config = dict(
    model='class-conditioned image flow-matching model',
    horizontal_flip=True,
    logit_normal_time=True,
    inner_norm=False,
    positions='learned',
    beta2=0.99,
    eps=1e-08,
    max_precond_dim=1024,
    steps=8600,
)
Rows from block 2 of a small class-conditioned image flow-matching model, named by matrix and row number. Rows with one number belong to one neuron. Each number is 500 + 40 x the weight over its row's rms, rounded and kept within 0 to 999. All counts start at 0. Numbers have three digits each.
After each neuron's rows are labels from the 100 images, of 14848 (inputs lightly noised), where the neuron reaches its highest value: "colour at peak" is the nearest of a few named colours to the mean colour under the peak. Only what is clearly more common there than usual is listed. The data: drawings of small networks of dots and links.
# fc1: MLP up (model.blocks.2.mlp.fc1.weight, 1024x256), inputs 0-127
# fc2: MLP down (model.blocks.2.mlp.fc2.weight, 256x1024, transposed), outputs 0-127

fc1.717:469576546431562542489546444471531525442507482447518509530452478478459564507417488515484548480559492515510474484507477525542462444471461491508541432484465541455489506515470540492509503488505496608521527554564572495489502567511462428488529482529510581446521493427491556524480503478460503535474471465530508513458442431454532453475515536527524524518502458560495523542485579522485486569581
fc2.717:512483495511468456504478480542472478486537523495475431516574468510526600507464450491514530515456468453489457508450548516420541550511464560475471514493468509544518573527517593520479539503518523506513446481543512476516493545476528529396472464563514464552433520443422429558536564457495497570561503515541504518501546560517518506533510538489551487453468502457510536549504523523546488562523
colour at peak: black

fc1.11:530525440514493555537426521411550456483482460463453504522521520489531541487481471477462501516503537448516434467480556597538559529367532475488517508509527488487478497466485501460469491525394575505517387518529499480521519461494451474463502430464476501419440483446588453478513441522524512509488455563408474506527505509476487488460488470467536489527470406430534578493503586528475488463423
fc2.11:510448484524572545524468505565545523440475513420537506514498446495547468538507588540426431478504417466544512495479424458505458469505436387436543485493540550578476458491469482517574484514603501495481508448497536549513535477476532555561521531454478542519459520480535490489513540497519472481461372463585515498469490523528465567545543452555450479496452471524530491476465482427575497595513
colour at peak: black

fc1.534:474551455533491513489525450416514449507477536494488516528539435454413487524492504469474492488506490480498453523560560517505499458457477510467565453561499509488456490541485535525560541443549451537498545568593492530501503468490433523539563478525498428536467441517508454513548453473507432501530486487515494487511498499535457478505473513573441517508512434462481514506540518480491484563478
fc2.534:532551562542492509501486522537555547390535497473453503476478448474440487477506511531526459526478435486540518472495448492518454555542448485514471501578496543548449531496475537542549569509485468523469496431437514485492572507500469468476479454464511479572443583509536508553539514501566495442554441476523429494529458527449497596511531533555405469489516469507495526480484503456483524581488
colour at peak: black

fc1.10:529460499556484511551488498536417497470533483454519515494509489506519470431495576487518491492512455520499517489500521621586516496544499565504525530462501451469423611478547492468485573542507546465481559498522529471524531408487461491571503530493518445487491469573474484522498565490558532456534507488465540505503601470499491498499469553499478491493534472486530494489534496517506504517462
fc2.10:508449546485436446471515458465514524531543520495453445486443469488449500559505577551514476484483450475524451549561489441458486454569481504473527453577490505539477488532510477563571503523538504424506492522558523525514546512477550562476502432545527493453510448495518450453531453516522436558483442543451468532492569493502467485513578446557509512490384480464517542499553474463472507457505
colour at peak: white

fc1.367:470579545525526492502474532449457532454499491467512517542550471547470448492481494482404486478507483467493516509526578463522503516542511494539521494488438530512501512474477485495526576422486509505524457538444446533607500522497537498510545464455490561523476533497461555536494427564506547472485424426490462506497417480457549514444578514496545476479450497577504497515456592496431567528595
fc2.367:464494481449525513552501479553491540535467408608458510517478448492443487453503429485467565455437528487515417418466595490426483454545492519505496472482470507454496530499521545522436554592471477476462501523435451466533470468531446458491490513494505618467558524472527531479475493532417529487460450464466493493513455514438469564496635561475540514476468480480485472496467525577572477512454
colour at peak: grey

fc1.272:532474449556436468511560449498539502488490500544540384487496503479521454538497547487510522539451526471521463436442483540512548535526490492470470516486542494501417507467530514516505504521538508490507482613517526483523519469516486555537499531544602458497450499495527470478511541494411535465464475379385474431530499515528487495445494553433559461476449439494495532460488577453428497485476
fc2.272:506552492477467517490502500486547518511427503448498505495567545533521418475518513453501539489537418572510552558480515530527497587460429442583517534437524612457523520551473465481536412511581513516487510529595462536517524466447481472516500475490478489461446501521489516460483551503502487492475495486497485442467582504515516493504546456480478565518542527452521540471497449499573532432456
colour at peak: grey

fc1.340:469523448435565473507457574507487523534569462529500488522549551516535532570436556476496545514502548493478492482504489426507489621482502604488554477497535469511533495544520565531494502471473522465588519511495575507497526566498525507520593484503488461484564529491563466511507502491567487504482489458482532536506484484473502449480456560441441557440411519509513479547468501458493555502527
fc2.340:486479512500492502504512504542480509548563531500526463483460490517518470578500438516499519527498569563464486473450490582486495501497439492513521475458494509561503560505510424605478576497567454448539540549500458540495437483503526532500540546481541474428537503506534502610513524429513484493556495459538539490505432481574510515557416431495503515501524555526483499540526522525461499512480
colour at peak: black

fc1.273:504585493479560468520471505512481580520479538487435500473516524453544528411478486543509585526514574515487479499486541571482467528424505522533492494543580500511562525514509554518486482493456430526495446444460548500558483522517531501508491533501436487500518518489484472461453538465621546502532445473567531529533456533485479514524515520539486516464543527521455510505523447530510540464412
fc2.273:478443479451479429603497446457499474410509488538518496578510496483488516500527473483398494504453479519497475518433492500424532512484540426528510519507474459473526472451532498447546438537578489479508490557554503589516420508444509493496489521458541559432513521405464532544516458498455415453482550498428476454457494472471565428481595473445561554540512515428529474535550485501500477461520
colour at peak: white

fc1.651:531525472403451479528503483525478431523497417509535536482533579479614520478497468489555582405538507528515474423537444555527418460501533477464476497512526513491483487565499543526511536524581470501525510503469503503496532477467480524481487544471460477531463488537488512471461512448520411546517494370525437494506522446504517571469492495477477477529515460506508550515506471504505422471556
fc2.651:502500474466572490528530509569525540494497471484517523482468459487503419501557480526502486481414518537490534449481535471473505495485488512532519436544503478500511492505477433480489501523528520511470538526467510483491499535492576540467537513516487487540556453413426526495492447572592632506455481475512448519492461471446552460535514521508502520499496462553555547470513421548493462462522
colour at peak: black

fc1.142:490525539564519435534514497421503554484538538510496393566530521534447459444494513490490480501479568523492508475490547485533497486490498459412494560534540506506405517442465512426418495607479459434535514561457535485491480475431535504523537474463509523471552466531486502552581434518470524504552435505493533489495474496456454436445556445440491492499504552464519419496497551458438514533481
fc2.142:475479544502454567489489465482494461490558528534527475512550550493551506556566458494517460488534599442547496467501549463527465493585556498549543432518434459509497487604532500536560514464386460476565485461431512460484507519503564413449481440502463483549494503494499487523499486421473466469542500433506449501480474409464587542491469533459530552477493574492497503488530456444569506515591
colour at peak: grey

fc1.331:524516535549473521481526526546548454493439541477457519456412486446505402502440472539494524477500416501523551563473534502507581548462573567536480489509504474456614550582517387456477479482490480441464524502487524508470508517523442510494551456508538486493520522503499513535506408526522532579514459556469518475482493572517559523519439474522445522414529468516558520456525489484463490569473
fc2.331:535498517556551487454490423447458483513544517497483517559517486504525561440509449446506468532507462429499376505529500535548504468518512526483474436427564499462573560468575529528534504462450467485518490532436463521504417523493475428429421571515521459514438408494497477501467472472544536509563501539448553501419491459503495502510474477454448535514453493487475522516495508435481478443510
colour at peak: white

fc1.737:579451475468478517495472519523472504534487486528501499478547424438539562486429586541453474499463517426476468437464512570506485534552495526414454463485499524505512479514448503521570458429469449539455541459454497506446456519504527436508541507456618525497484564484433515575505455490476461471479492499535501493447524551500454466496499488525553497461543540477520430489497454406546445550510
fc2.737:553462508506474454534506479494512475524529532484586500482541491461525511457399461554516509495557544501489487469582498505525483457545463521483472500475478424471494486528439530477481531460502535497545462608484489487537534420496505499504482541462455536459509451512522418500532526527536494499506461526426567528568488570521387525483514550470497433445482493516516493519470454541505544492397
colour at peak: white

fc1.571:528521509465503493561514472559488534541547493494524476402476551443505388435537507531428516469512519461526519487503435565463506474513498480488458477538518520540429468440519528505553557445480514476477507514505566479518546505461515469436489419502528506534483542480495489583531499527485418582522394511500515416566461517476478516513551557480470508467518523525517452516490384582429478491375
fc2.571:485471504455522550446461520476455415531484494461455530531423492545463531481481512470418485498550480522523508510567485486525492455492475525464414435454494464465466455533498572498566501453543470472464472490504504482534401507520469487535529520507552470509494522443467456488488589527510502464434485557504493559466540547616448532512468542434528440558469457537428528508519490545436524559448
colour at peak: grey

fc1.409:563488477461508545521453440547530521611471368454500560502450524560452494544553525405529375486504538450490444472513503565488518482545531519533550459466474474519512465505530415435511555469453474501472517477470508482522473484503508572439526499531467536409455518454585447525535498452502446427496507435513536528499494482493568563535502541475554500485506496497497555535516455543499411510517
fc2.409:515518468486465433466494419479407501558544514502513456543508489488467496493556586543522499498493484539516445497491470537531520513571510493528472426441513512487469490462521515487474517471464468521558575540485538520543495525547535507473411542488447579517460475493534465525508464391476514450483514493503477504492500412524463536517539515507504436464582457551458435488493571491465571482523
colour at peak: grey

fc1.764:452544534482485504498560528512524413471505475504501499471540464460472482541511533438494547572506469474520567530528508499468548496485495528501491569531543521597491449495498435565454595416490446515549551543416464522583516531529554484527478451552500529449477537522501459526558536504453460561468463513453409506523497478510465524519421501521500487481492498506508597495566587479473519483475
fc2.764:499469415483459468549488578506557493490504507521473521505488534492444489534494502511470448539534521513538588534467453453517385487478610489424495425472526469418486470545495528476547512543497466494533466476428532484438470504524474549520508411499560514593464547509474457554485567434500442564483526516490518501511535512524563483498468534542652499552462447466538400524524427525534454471480
colour at peak: black

fc1.563:472497480455405517593528512499521440418474534496481508520503497493525591518481390480509466493504502490514465520548459569517475522481560557536584535514538539497514446461497494527547458465457454543459480479453527513523472529539478469505449410501492561456443489501491534525515502511451520513494454518510495506493439523518497428512446496528550522463527518569515504539454492437519487413493
fc2.563:487474478454478511509500450534462516539455578479483505463520515494537542482484434439505467489515487541507444558534525479496484462464481469459456495472438586524509476509478472530509512495462438446531508475500554462477456471533463509535466493493487488526529596537500475476546560483498458501538478484467503530480494520549466408542557502555518568517427473440453522446529552459550427523500
colour at peak: black

fc1.2:587489491487552488521501463435482537511531424453556470530548442519428494483505541527461462501571455481493452416494540481541400511482475528590542449542514530475504503527495579604512499499480446500481549500531461487504495597516464474551496471515480484423465469488480529484531490492479511493471442485485509525502559455495561551478438548449497499451434479452461506438499528523422560465435
fc2.2:548471503587483575531493515516506510531474518495520529526477484497499511499408466417472490498559537457432457476596521512499499469455454553541472527511542488608498455466471514430512538434504450455477516564519454491527562525482504496533477461549558481530539571556499563515532493491527456490481465486535507523432516567508525483564453476501466474511477546505493541483530513470428488515493
colour at peak: grey

fc1.320:546445468497503507611496477551450383493520521483496512562486514575496483543541514444484435400462472531472524554452517565502576534535520501501484518437511498487466524484507395451429453545518570416489476444489485582483481524455449485513515483487498410485509444565484516494500528496438524532534447514516541505477478539502458497498498516512494525521538490472493531478456481524452482510501
fc2.320:537532555523550497449505494540448457474553461488481523535503463512479479464514505502477487451507462446478531472460542590513516497531494561507505470438510476570512556465552535485528479437522563576545455537505477467499430507500546470531515442497539399587489403428483512541543480470504564526520433511501498510458437501517467521493498471467511528467529539536526483471445450519601489527549
colour at peak: grey

fc1.545:460522535528527502488522480512506520574508434425490534462546643456504552489541501540498537456481611516487531504496500560474456433455499508452523532508355473537449478475494465471535521488529561401474500520468539495542544463502543443481483543519429557506471519519501436601446521496467476548506475431543548454490508484586518511507532482515553495494483499478538496526520458587508491523462
fc2.545:544489415583368558548473488509542500545451520461497508497503459510518480493479519483516456542448540521486422525474438436521484477511499440504474517407563472506512487464449468511467427452542472503451457589615490509536557487487544508440476507484512427532560516520488517546545449440502477480555545563481489550483476587520428537519492528571472458468495445514495526469537498542432573501475
colour at peak: grey

fc1.643:589533470509538554501534506458457536482510491462496491490490505543543520518483510491536514439491444489476479529496447498455495509461461545533485503516485503590452484471530468506443514529553468459488456446410461478528514475585471472469494551486499577426447521575518526360497541559453569527550546540493522477469475501472466591549495519501495527520546513424505529498480537500455454584476
fc2.643:580515523469461473458544464509463601475429549488545514507501425524528509516463453458489435415508488463476458462496489544508518516475446509469515482589486558472524495435511560474574449471488449552533499489462432515507505550571509475551470515421482515536510519428510525440474447551524563499515560453541506496457458481427544535509490482489470469550514469590551508463476483529500560550514
colour at peak: grey

fc1.205:533453479537489486556538548437512515425479503427484571597548504538535513457479473471499485519496547500494430547544527546541458503499527495547581527512491490539532423447511494507562465464500427500521453490539449480465442478522473448505434485590480468481479414486468388520586490500511541458511569514420494482497485502545463426458408503541438500401527524497517493530532512551535475515501
fc2.205:572490593485492513462513530553484496395468560524557563449455488493445535500544510459517526505509459533547541482586474474577464528491466514537470540553498588587508565454496533527507546456463467502480508458518531502486483439566468561560545541427461450631502489449514507534458622502543541478499482403547501389507520552501472561552513517517454557531500448475490508504502530510577463509521
colour at peak: black

fc1.501:494497436486506501517567522430462568509515547469518383496497472494514532437524500490483549510470510499546557486522527560483480528519503480540504437512516466484457390488566486513444496508527477517470597498515529487478483458492517511524532457560467469449508540527491527487466493513559530505534441478351539499491542559481503479464477555481535565544465445458526545523575554468505441468572
fc2.501:458472513498458521518520475527435479400501496501473501498450500543514512488511496549558492541489502463503488506472518483478462463479466538540518493546504531497500491485518528442503455607482460510381470502506488468474418487587495574479501499547501541491582502518546511483458468453601469498519556483551510481494549533483511444524453579484540474530508534564527522536502433482528547437440
colour at peak: black

fc1.323:542547521473495464499464494528526496484527570452527538455511502455527494475460526538576505502425483479510532532423517525523501519459509521530547479550484533579556502555447518508522518487500520438519519483474494493461585571605491511443507498412483411509592497396441513521542466511531545554470461495582493511504524525392453473475468505498464505488458479509508503563458417524466507560457
fc2.323:571450496542476488559497532454494562463501461526511552496470496502495510500433489469571499502528510516454506502442557563518575473407464472482472520561505494444496490482469434546532512493535506511505501506473548505473564470550485501523510464446515433451506522469449487512409380508502602543469474485487525524501535503354502438519465468489518482511391492478480481582417490519513515483439
colour at peak: grey

fc1.637:475514439505481552533542421459511461520461507500480390502558493522518447520506569458506521591497445513506501459511464513493478452558485513426580562530553531499481489438491495567480526487500512482474528535475526510523421525451537523533513555502482471499522523481571462529592454512527453551494464424433512505501450498430492502429494487444509431474547439484460558529529518514521473477454
fc2.637:504505504533529532470515521536403506503514462505489566498496438522580525477494555466523480487522493457458524475464573501489543516411512506525538496540472429490483520470509581458482522488567477488434536508523549506480457551532505569431455545476471601553473481564487524504513422473557494514461516531580500401547508503538413443503467485557505451482473469570530554554427512545462548454494
colour at peak: black

fc1.103:559493531478523512479512507510528474536480540469515453535555455379527522559536487483386526519489449512503481586545493559491522503506467552523533546437616520531564525438509473532539554490508582488485515439467547543503468543540468471487538519555435540492571531532495486545497506483571560534514522515455562455494525474504543524482573451455468508549454467526488492441442541494446460521542
fc2.103:572530521542460440570499453475472515548490502427525510517502450534526458518459458509534588534525491541463502479452539480566511546541461452569450489480479579503515455486575583421481479522511509502544476469440453465463491452476524531518504491441485576449542531623486481485492452466528489500454438463559472461495525461550445467512450539478475532498501501531484455442542542411495558475547
colour at peak: grey

fc1.37:518391485496505428583476514424472485478458398548473473558443520423471497492479558532513527436436478515480511520506503485419489480487432491453535525499516502501447477508457499497521424522498530495494535550497476486488489471489423523493488568554502484549520485455467462425517449481515547423469503541554534485489533476465595454496523462506518473506526498528380461464487511501531542567569
fc2.37:568619531499507557424514495521511475482460554481459477568520484533429468524473561530496494473593445484449493560560522481576525496464432521526482483479449494479511490514475567504485428503508528498492500487461510521500485534511569546507508565593514469435526495561484477429487468524503584451512507428451496507520509463469376383514496516464504490445548479475608526475481458522471419530417
colour at peak: grey

fc1.207:484506527510532484523541537427481484421416500447498453448538582508475526498560542467466536497484533495470477513507451499506501543494538499517552593525420440547465523518427491511532578521504492580563451484523545497497483495466500539549565547493466469503519446502519484525467487484468474517494458457510571548478494509505540581501510452452456483542568474501513461499533526536521529501451
fc2.207:482502517536474471375504480436504495472531490513506474428475465495518490504500464495483504446547530498460534512526519524503571498513334443475439554509491503504476556582484424448470533447506436479487481455610498500582487436520479517470480495539482518396458510499506492469494411522517547539474522456464576541515530484466497552527537499497507491528478513534456516593524505533474540523516
colour at peak: white

fc1.600:475512466476521518530567529525462429548499471457481493571609535573462418495499551592465510554549401471451472445445516499526512431450515542539537503536524483478547451501495544457481534487516510495492403531499572519498541507530456481485542492489502432559517558530556455547525483519502483477488508501446509566519446488525490548479509533507479545404563533416536486508506584441542510511578
fc2.600:512536499570465481486541539517482512430537540514545462479524450589495536473510418477487511543480517458523483505572521475476482511485392521509643584513502471507487516517536517523553491491528474512474447515582483503481478454511452533574437484529498513480483393517550465527496463572473546541433558575506476514496448468435462540529456537548447470473511523446492476511422517506429511569566
colour at peak: black

fc1.733:520499543478474453540495491517497506557458495498459464530547441495521554490495520477475508472480534523512526464483460506533494526494422490573501552507406593554529485565481522507477498493443512444523485419506491508481454509518548538541551450456509540489510469511519520543500434481553520502488440456444464470447443497439513505534445508534494511432510486479492458524530485491497481419514
fc2.733:527543444486441526472505475483492543544440459537502481454488496511438480484420476464428511452499500498568433555530459575491506438568454452552462447477486429472513491576480458469491527524492564470504589485505501520456512566453513503572510462486437510534458462499527464542531460499474555509471423460546528511542532479438479462493503517452504533517516452462446453540479556473499518449502
colour at peak: black

fc1.742:569519487521525554436456499508529523555524606469533525513439481508515538565491498448515451499543529406493576536491577587515526563486450525532475477562485567508524494470534500540577602487472524511518486577457412486486493446471498492470464481553535476468580530468534502563520514535505565462590496529576480469509545472507458460453482479520587545522487531515531461528510484495490511552475
fc2.742:550513525482481537551496525514454539520480448485517533504511490465536506535510522515520526484496457551486526520505485551443478576466457547507450548500412479401474524474510513538467514526559481528520468494461470461515488483428479483548494467520507504500547508565433561515601559584515484463529493488498537491526514528540546477478437473553472440523489539512467504545521478474455509498499
colour at peak: grey

fc1.612:587512468555468453516499456507460459519558490521522477400523524492527523500484474571475470533499501514518436494492482430527513561538428419414542486496578530507468469467535466470499514458483524529501445470505544523555528543483448494432463445475489504475528495524455425430395484529550496488522499437447468501439441545601513533461517479511484578499582451447529534486526553425518437500453
fc2.612:513485574475468539411512434506511508538577532495530491415499450535543469437501494499544525456504506498514497427494543456478498418544455606494489505491450512544504450473558477494513489494500514521510563474507528467541555428437572445534462487478465557436527520421487486425526488509435489520574576584509515501472426450600505495467552470496522502514591589527443481504551507464473489484544
colour at peak: grey

fc1.385:565564514518437500555535481514563580513498397613531528421480412560599535487502597513473522415529490522540451467468556482456491417473466462509454529535509490517493502453471519535487449445467477496516449456496477509529447607459459496460461494512521464506503405487529464478480477475521494466516490579458553435423440519511498513529516480467394522519452535492461548492495436514541466490537
fc2.385:548576455515558511489496484478516458560448426586613522533474506518487524469460485497497524432457493495447493498485495482494496423458480550400467440544488494466478438476491465523507507525510456451543453495461486485509520493553488541512498458507423452546521506438479562449419476534405471483500531534436488468491512484499490525515500478416514473534529530539495519498491464536490455522477
colour at peak: grey

fc1.556:525524539592518500529450446589516465493457454540582509513443445471560516467491511432450526440519499509526574526515490426492485440436546547464441485515541545469570493458537513455567609527472501490468482513562535437526504432431483531529562597504506503503484519464524535439509572530475574450546534459578528510425573476570510519512449548483508492558552565500552483516537535468527470440498
fc2.556:507485454475525500516465510464492532513409405514536546485484553550452444536521457451465454546464519503542488582599467508547619558448510496502544527420492462569508541468490504491430474482570552530509521540426518511475556487466538532505529471512445534485462500541469489487532527562498522499420588423526484487484499448609475478490434491565572562525458537490480432530446457516503519475509
colour at peak: grey

fc1.67:517482501517508497488525483521472476490462529504535455488502513493499557505485541506467490538558564577506521444510491494482523509542430549535555477466468475536460515504536623543469482517519463435515475458522426518525540503559537592473601544528487449547505484466577489473517562486536428524531499457506530551545443542488544548478554541463471539478536523529553502480435530427410475556482
fc2.67:519536435497456460500513560511434538526447540561525451490499584517509496524482606544454472508520523427532510474508523489574518512537469477528422563521523527485493476535545450523562524452578442483489482530475486504495492503510422584496439481567483468461496516530493461494506528521479490517492474488478471543562555435507430506542507540569471451485473459490498535498433469420526545575441
colour at peak: grey

fc1.575:526489531484448527507516482490557453527439511513513458493505533532619442529471512468410487494525488531472477489509529532490594521510510549494522584546584532497371488515478510522505490508462508441536537461503441497464499497534509461551492497418481461522487565458489452515501561504474497545493485480503524543445493538514562467413503542464493440430493526454532523480557510531542485509549
fc2.575:515522435496470494508536447509510480502467418581577534511540471507615455529492553504412445457455527532481465513533536500457429455523432429448533509510472479439487508451469495491404573469457550519465524511517482488536509519553480525457463523414579496417508471487491399522428472524480544482500509493496476556493509530522484501460535527538429559549515444553476470459547510448470524525443
colour at peak: grey

fc1.98:537493526442488549470530510523443454476481453574530506505474457485459471519540517566528531514429519446520475503527488513542496514527534508464407481570484527473474565534517482414473508496527495600514459486521458542581531501467526450510555483500462453503460473588527481415501472540578485485504479447439443459510440498475424549414543522592503509517458483449528533487476500470524496494517
fc2.98:509481435480502479550529497525509531546490461491474577445524458465490477497527474460559488451522559569512457513508487449521570477517513476573529507522510459544488532493514560463521514541520553500463534481511495495532489457476447438480479491472465437514521465477529486466516445606472561481437459543496447434562461537449495498501459433450534519504416557634516482489547466480462551508557
colour at peak: grey

fc1.210:437497523489499526599487489530425445534452583492503467462515438474555496496497536476524465442474501498478545479529587487548537547485475395525479519505544497503556482498519510525553447529487520572482533520493530482528457482546460490502536465502504548498580500464563520461427478543483506536523530515539509479518556536518416529502443501563451494486559603436479562520521536496430451462555
fc2.210:512574420485579487507513498464535475541568585560511537460483492517510412469498517505528487511464535507527622504528497489432550509529504532555518499467476490511512560419498463420484528521515485524605529495516505517524485551430522577546531481523510477529475480514482475506434478528522433502535546536464495472543478470460424584510471530506509464520544490552474464571553449468454489418461
colour at peak: grey

fc1.109:470501551513526501456513543461475527528545535419562466489480520535481569436421507570441410565494489409448401480452549549561574449485554437444526453510565455500418532499536497522498465422457442472553498499469524496522491495529507493445492524522464478486528448501508529502561506531459457549507483494464541527417437506524494557472452461494517548500507580477487538490508506534433506510489
fc2.109:528530526516529427470517410542543532514543446558547522500502532531496425538443485448520468468433474575521507421517574497518449509559474477468506494475429518548464526520483499441512457468513441541633448471457471511521545407562554496520395463460463528539525519563510460446474502478516529525427473446543475516542469567482499535471448530550461518544499510533472531590552480507532519527458
colour at peak: white

fc1.614:577554498433498475488535486504601537557479506510514506501464521509568497490389483442488478531529485516467519513513552479508482492536498452511487649470470463509510523604483467547517534473564588445430532493486466507509476530485510388487485511541506527499502469481525523587452516511535431550491490446567479479477531477522545411470463500511446505465552519477528483474489524547531500564550
fc2.614:500501440499424599547518494503547456539434542576547501528510506471527515490534482490491493431473497494518544517481536528420481414543549521494470487443497479474518488470463467451517552466454492499580516594485490547509548495567536473502514473499594534448474512465452471524580518497585486477537469509484516583479478539540440501515521472429467472488519415503446490531468473486453449575513
colour at peak: grey

fc1.437:483506549458549420507409570568495536558548451482514453499527462472503511464508459488474499508495576520489503490509554519468436529504520515497555490482536476451501485501578576535358529575593497484478551554464436478434517513454529472469480453484535456555499513415554524506428496486492562561594508470541599530519553506547526451385541487482549475566597492463506473529514481500491489486504
fc2.437:510538532559531564514551549521421527503485470523565554480534536498525542498480436365451488440473481452551474498494529462555495528484570470468458512511480514554514525472521559510591511514564469460556498470482560521469541556438497456529531488506498439524497488514460447479530558450497472541518543515433443521506514504553483497479505529500549536500477484460468573533530593498543461490424
colour at peak: grey

fc1.423:451580490415543554561503464522493523485460544530472492439493487532507548402485462585544455511512525508529481532487587499504525605403500547515523465505485559524464503526492460541506549563525503535539542538440532495506545500515527480556476532513490485537527525501535447458486478458552456544520489491592497507452535529499529529498580505496496513567509439481510518502505496525547508574540
fc2.423:522481535524462435492493466479557452520499516514493506536501529476508482521483467536516481541504475509555491518426430525446525459416526474433599507479454426513462545484501456529523455512526478525524520526418473576533512470437579431460464479497545503466454481530468495502532460560488394398459503593427464512415505470440571512468476489509511479489517519477508467532506464493453499542456
colour at peak: white

fc1.394:471520540475444445481553536436570545560512524447475483468517502494544502572499491525583499460523421467542555485571476562560462485497487469529547517504517556457462542509453479505474543508510410511528476468461500528524469510501480488499456453512477483454445488471508501521478483486412487584425509552491544499479523464469511529512432448478386469492544483520460529449544533516482443492473
fc2.394:596546455502549473439476413507455501538544520472473479492492554456504539427436546535621488465496415537515523500576477572482599520511523533392480485531449483570483466519463446443498485503519534407487499531445491490504473513504557558526532501552481448501456488431484457434526517493528462579503520588534450516490560464455477453491466491504489522495514547498525469482486510543521476539537
colour at peak: black

fc1.602:515451521445484591519469577514485550537529428530503535524489583466568430517506500518482462468527540478443475558559562518501509492456463446525506515481481606490591501503464517490532494526527491515531436476481491485538485506513507578463536504555507499429555509426529505534399513486468546408568487427537455482516432532523482478482553494480505528488473594455518488474516501498513493508494
fc2.602:488511447492489471486493516541458510493502493506554536494516478471508512523527476478515522492505536523464465508519540464459457496470440547508513515453543407443467486510530489504505509468563501514496524510498504495491576489416512555474462548609511579571507508569534456542519524539562533468591502524533507501490500482501581455508450562485454474445507463530497501496548526465464462470559
colour at peak: white